Rows from block 3 of the audio encoder of a small contrastive audio-text model, named by matrix and row number. Rows with one number within an expert belong to one neuron, the router's apart. Each number is 500 + 40 x the weight over its row's rms, rounded and kept within 0 to 999. All counts start at 0. Numbers have three digits each.
After each expert's rows are labels from the 100 clips, of 14848, where the router gives the expert most weight on average: "strongest on" is what is common among them; "peak on" is the class under the peak. Only what is clearly more common there than usual is listed. The data: melodies that start on their tonic, played by one synthesised instrument. In brackets: how many of the 100.
# router: router (encoder.blocks.3.mlp.router.weight, 16x160, trained with AdamW), inputs 0-159
# up: expert up (encoder.blocks.3.mlp.up, 16x80x160), inputs 0-159
# down: expert down (encoder.blocks.3.mlp.down, 16x160x80, transposed), outputs 0-159

# expert 14
router.14:495473575491459438537494474433604577509529474581533519482512461498579544535424424499472487497481438462492482476450537451489470566563558495502502495504533563489504440461512581553457547469506487511490495447484464458466514442471510500512499498518498511493450584508418486549466576477427465518434560597474506526450508477506464472445455456495543503503507441502518436514471487433526543528462569463475503459468453523539485466545483494486539496560493522476513469470477541519493497458491592
up.7:517501501478527438596575562533505571516523475494452442492525587561471524436512507548496537542565562482523504571520492506551480449443453495464461551506481472497422527472552463517544533492482442528616519457462459498521480507423471486524497485539466467538500486538521514479447507538492471478459508546500615501453455538500555470508530478554548571448472477476532557478530541466498465479481515466528493447463539534481472504492460518566484555428493549463431472498468496420493523486509419
down.7:448479531550441485508561518552506531419467478558424615560497524479450516447534487465516466519515448535514468403466524538472592517470526448511551517444499489466476501475527488464443527546457503500406451525480524517572531445485496592526501557522568512525509499450487515484517494497462539459529512469489466510500489512461475455523504500497401543484439524470509557457482419535459518520494524474499526519456484495535545488524430421522545552450460545477478480558415441460506508463455523
up.8:447518452550549459520496424500525547434510479458483624556459546425500477539484486467470476583431413492478488556510492506504460553524488444512477481533472502520497506439535466524533532526530494513489491457440518523443483469507460445545560531502526514401449523541458488496413460469506525518490465484476446478465440485490458525523540529491474465515475506487518543476480497509533414489509474519509562536525516607515498522567605465533554606434503488517525435528465539528491509536488469
down.8:540477478503514439562484421436490513531538479464494475523520581533515537528440561505484499556482490480438442498488483480512484462491536501446497514459479535553571448514504467515451457473447510531469465524506525490514538426470433495545444529475487501552420572518499463404556532551502493409458466513461481527467524504437506483495482491496485455508535561531484467523459398524420453518508479520459589451547527517522512472472563535445495543482505458538448608513518401476495487564497504
strongest on: the note F (100); tonic: F (79)
peak on: F4 (50); F5 (28)

# expert 15
router.15:591549490409473470514469520501480497504458478500519549505478464461501542565533547573540497469375481509588433493503513484523454472498513457483513459583515489526525517490561519498469488572538546448510567596477540534451513483580430521490503444455531501515516503539469487545538474489531460469542475463537493532407527495528445478429511469507427555458505523490503515479586539486517475524520501463441533494540533485518530461479471545427540461563481507519549571539510556486513494527551432
up.5:506444507487591541572487467491500494488511486563446505493535419537546534515570566502425501468528445486501439611464456428517439482451448597549466518489539516440538468493511480488475556517530407578466500413513520502482470506522490530472549532560444490456526472503487458510537547434530452509514511533505540539518491514485425548493472442542480493516526527522480532527544455457498494482509573497459463576475481525456511510409501525474564558536544497428535521545514484469522514518488490
down.5:449555430518479559586499465462452458458543514592477534414514579513455491563424616514464491516523495467519545495486500500579463510485515549429470539550478476568477458535526499465460495477467570511491466459483510527533488543520504500496551524502480448549529478485466515460440460515486433487494507523535442481491511461510500454520473484465515436485499496474547473587502519538526547519528423500428493458542541455455487532503533486491452506484584540455476568545535574460491461411489464
up.6:451520563455443455511501539389485486517522497545483549494456453497522535462491527538511525531462467488485500516527532507544489424549513514454533518524482493456601548481482512528563546500485506464411525442479461400464505554547508504560463387423515506478519477533530477540562512514484558431481493525470521533588528559502539420568480514510483538498502491552529543473521420506501510594463466466502435521465530556568536433535522489507492499515506500505510477557450493462483545441536537
down.6:512411524441464547506495530518612476495513503486473488521520514500433502525476567533442499494552478514460598530529515532539476453560482589519510446500550547511536539469578516530456426504547549608491533490425504454481525472496517536558440553442553448479476530528593453506458427492441536577536503519497451465487548475496503465488491522512445468457496452538496481518506523448551448458520473529487471460485429492458500457515502516440550562517527496549528465503463483489504444460545470
strongest on: pace: slow (84); staccato (57); marimba-like (56)
peak on: no note (78)

# expert 2
router.2:499471463585485556521524439434528510511509518511494558580495515508538474487485510504485503481538515442493522494384420539470392443470465506484472509487472513404503469510486551476509486507507456556482489505419468506461470548435481529520511463476495538484524537435516479508482479587509435429439568518520503544551482449468519521555418477526535474525483528454515551513554482513471568535527487460495434499475446542472425493457445535538561570489558440488483486484488532470537486437568449
up.6:468534478503535501497466472473464434514476531473483467527543508488552456519527506486468557493517497540428519505497542448485518475475468543425494426437571456553449494509491472492542460499508463559494556550509509497499523473511458557481508436512517534439447578517567508532507423480612494458560472478463597519500430520471531499577475420494412514451522475509482554477469516509530514539526436528450482545581388506458518439461546535530549494527485519579546499552491514503506561502474482
down.6:456520495531526530423484533529498441524518436541572482491504504468465463488485500481626532477510488520496465444480545505531501528501504541494486516492436514445486498467557512534442490470483544547535454487504471503439548565615528492478541488563413450478530571419445507585481508535473500496466549483524484530516506510505530497528450448502461491532561457526455474509526478533517491492461472449511596443465426516489522568516511464473561526538502472636563481572512498488542439481507467
up.7:520505527559470446481491494543537500449492473467476460414492497498484476544527438471513551494570461542477477494510518551532516517543526442559460512467591551474481565503587477464524544522511592479449522498506410493523507478477488512520514471488479446435485562509504601517474503509513474521531505522543473554479403513499519523512476447453564469475495581443424498451507550463540505509472471539427514480449484470571508535552542515513503557528486489498411460536568433542482414512458556
down.7:538485521427538486484534526429501497485485533461496508569532531454598574494519428492543496444518532515489467487470469460576533518508385516511536508471549471455528528515535493531538453516588494458581613494526509481465472491423502461502452490446545497494530435538517490463516541528523446485497466513451478514449534520494493549526453454528580479440476508441498580502566464474442521451529528466440506510440563456493457541476512435550531502526494457468546499510567465489487562525470546
strongest on: the note A# (67); tonic: B (26)
peak on: B3 (33); A#3 (30)

# expert 3
router.3:514515491451504536503500423492458518462449494569519515482471476550539484470564518503476494518470491512476516524562452498487460424503492525501470562581480468499558477486401521498496467427502518477509446459488483516480515485420535430553499543489481452560499555574448523421500481460480564488464515518515457412477533432470472495480549400591493531568513554493548525505428536485484509459489543616468511395485508546538519488479464464535441480468540505522445528532525516532466508504554469
up.5:491462524569527487509538418442515497537522487498545516488480505432526518467460481517518513500546598452532495527467550499468516536513506459541412471429491552535560497505556509482436456580487473544584398479567549584422532546518477503490534471504466489420521557474501555525554565547460499551550484460496555484477504489497471551509448569490525528529484568504504520488472512557534572497479496522567473486485505465508445472471519554431520551484432517471480529470477424555557523474482496
down.5:472564485510490504569492511512516542432482470572563447586409502496439446461511506448506534550482553525489587532460535485541515383511509454481515507513509495467452511514493489458524496494523455525527517577487487495542566472425456510419535504473492512572524479448396495482528472551535514505519459495528544505490473509466483491554531498494554585511424495458449490497433520504494433504579549432492494537424481555510510497508482487453495498510537508567509492478527510519450480378468518
up.6:575564444457543485476506486514513564516456395471482573587478558553533542449498518492510445503476474484485494488462508465514497506560476435510479523503488441550473480430484520537502516468509592484499521454548452520521492507489417484459472508445509526495471570544479532580557439519570492476515532506425470468479522512498461490461538435462549458495535522502508506447473612514539505460494525568495526498578530527460518487576505496507595498516539454479416552499481525452472447447501546
down.6:546463440521475497504482470477535479515504580421460497485568534425507470550604539508506410546466452407465476431501510509498491503489502506480458496474459454468439511596488506533563502513435510473508468511463520511555567483454521426481523468434531499446514541493478513484518483463547484554499487497521437476503458519516458506495516458519490591448444547474579490514430442525473534486530466567556525518465428499474493544494560514432478504502486405496477491449453506402474538533519512
strongest on: tonic: B (27)
peak on: B4 (36)

# expert 10
router.10:490434510587523403481485518498502464543519474426441451503521521434453425491439506572542549515468519486494531493558599466504471580504528503525548475524502518550546451504494485588493542481521503516514493463475535523536491546538459526439531470429490585459507489452482448514546487506479534507560475472520504482466482601551499440459449508573474534447582491475475504510562461466464515524464506416493564489477518441452508494546437510520443446493533464465498527534521481554495433543529507
up.7:488524524495457419491549468469454533481443492508487448508527498485529522509520494472475589459490502545575498579511532563578503502501439482495516472499557487522447532527578542441503486490535579530481477511481504556461466472500451507394506482415533488509477610545499534500541531445458507515517565513556493443440465467530442471540467568558490527518461505512501516460547468465508500503520518552438490462584544388467509513532432428519524487533527546515522461414464503512509519447494535
down.7:531577459544523493477538471507461503471501515511494523535488543529451518458499495545482513485467553563479540509508509550574540505488408518499467487519460519430488495450465572482524539501459452446572478498464551463531412480488544452526409445517461543475515499513475393477563427488536502502479571529483475550571408483494485502518445511464472440428511505483601471508487505487494457525479497496525538527399519489506426511484486493514548480516471427525480545449550510538545465432584471
up.8:511490445532415469488507455540474446513534498483531486471547561587512507547453564528495484486516474506472456540481516521397521580514461502495570540517473521524451484551525512507547519523463447502427437527520453507468583506496555521532524540421521424495552562454484434496450460463577511482506504507516491469530463501541507551449511477563453497486527483460563566486455529446441497454517479513464449476446558559460485540518478506519490454455472476512526538429565499576478541418431507
down.8:478485439540489468530517479530475570525445603419503496486480486457494469556450561509572548559509477520541492487593478538527483491507458519479485511472496567501482541507413532435501490509574430484493595471526523436509517509540491530480569480497529462527462541554493449486624510465525478498467455468513502504483506557493508527536454477438417471499489470492478527596465493552450539524468510464448437552551526459443426469518472515510561474491463484493525466495522504415487531475442531
strongest on: the note A (84); tonic: A (49)
peak on: A5 (51)

# expert 12
router.12:532486539540488547532567498483434443572536475529515513477558481480433539477498472486450496403563477482521481462500466487468451529529506522521564468531502540426523486397493490463489513496443500458530434497565441414518489498573506523451521460589544469451564552477490508456490496508483479374420482481470514509516550457537500430514463553483511507546487550514484473529477538495482459431553494474550527498526485503554532461428519531522448514550467524482372515503475502489471537491494522
up.7:521575542508508445517530428478455463475430492499482588497532420530495500494520452519534544515495541527506452487458509542524510533480469535564488474467537496418555434497478468445489535524543455544578566440433519498505518569430496449501563470500457579448483524412444486495447504500547474521527514469526539441455487528512512474506630449513472504518452462494476496474491555446507514549589478492532527555450506485527503484498475498426493521479497539550463452484582508447549452470526477
down.7:537529572443485473513493464537530417412410538480562467468504533489513467495457455565507471460495494547491477499520475467543479529505498525459505495467486547569573595477527490489496508462477513420521482538456588493504404457505458521512473564520502547584455483472538490529514550435525500509520502443486528596485502470476501519538468439497462417492506511479548447500449501509485513519464497525518467557553534487573522459594451501487516480467531453525462447522486531488459581437557433
up.8:544519446561467567543533516492460487457441501516566516404474580535523469477410515464496437587433504564483489562528459475542523550534461444518527478455556503495579459444478505502500523495458493497469430535496486509482494499411467452487550511491468520478521514467487488445546443604446462560499524477469542467439553506423471512475468537553523570483533523488573456499510553536586502443505477480575510471450550524471472518533497550487496492495525485548520466529519557498541524519521498
down.8:560522573468476517497512539480495487506561527466499528529512543420495468386461548465480511494478507432474486444503508450502470519512510484515496548520411527528482542488464494494569464525418538523464524502495572525508465558502484504492415509532515498498488442540456463476448524487521503465468451489462449548470487435558564516509476449472539424518540565466476484482519548413430546477473419493454554538502532498456552449520492411525584551543499492540526394484493461511487515548467435
strongest on: the note F# (76); the note G (72); tonic: G (33); tonic: F# (33)
peak on: F#4 (43); G4 (30)

# expert 1
router.1:448480547461476482500457409471555462409500503485424569565587491529477510553538489479454474518504523470476434533529513487442529519484548435490515521471505506508525511524534545511472517478483513457472533420484491546494401427506485441533568570495500568514481539522571485503472501552495472444504525564447575478523521496549484554552513536495438461466539500562491511439498457542510485451500477480461517529531534571569568492496497477540509588393470488416519523509476549524505488474500487
up.5:459522477517538439509509527494511539559423410490546528447493512570451484475521522513495560489431414488488512577519498501492502517510435462489472476486521465517517514496513583556452545472490472546470488509496512525485462469523552582436471491460493481552479558517487482523458508533545499485435409496485552555526520506484530543433468444492574402483446509482413478506545465559542472455423471488538550503545507523583517503501494518621478476495536540483481559496530489408546466508489524
down.5:488516402554465489530466545434549421577549556516457526487424540514478467550454506514494547487556520410413472512427401500565452486500518459501473490481509474530486491499554500483434492449458480518543511531434518523481493530565554555485517512498555544536511509556502539515470560494551500581478475462533450502504519467486497533462486445480508519511524569532540490492508579450565503515509546488495584515532494484553469541435487526513507517506573523481476451529464521510446389464446498
up.6:547544538522433458482456494509490464457477651527513451512515539499552501492473496498548484494534534505469559525511566448557449452469501536473503390467528544442472458455576567540511488523391469477517453506463490473545476516521426518555520530487484409530521539441480469537515533462499476485475508509519484479523516462496490493567597478507506512483446559568491428485420480514533485445550489482470491475466455510530519448529521492569530501524494531461484479527480419543551513519466568
down.6:471501506504511510455504560504594489507526306461483404495489513482478466527478475479523504509532487473475612547521529473468491442444561521505482443515479510527438517459546492520535487511648511481473513480513539505480464560472446494499490499518483505501545492411417506421469534461487507504518511530500509500570489485468523421419476554476498538462509551550495478497429450512484502409483464488466502542478520496481492468485503586554508458541529500513494512495491491511522490462529552
strongest on: the note D# (72); the note E (65); tonic: E (46); tonic: D# (43)
peak on: D#4 (26)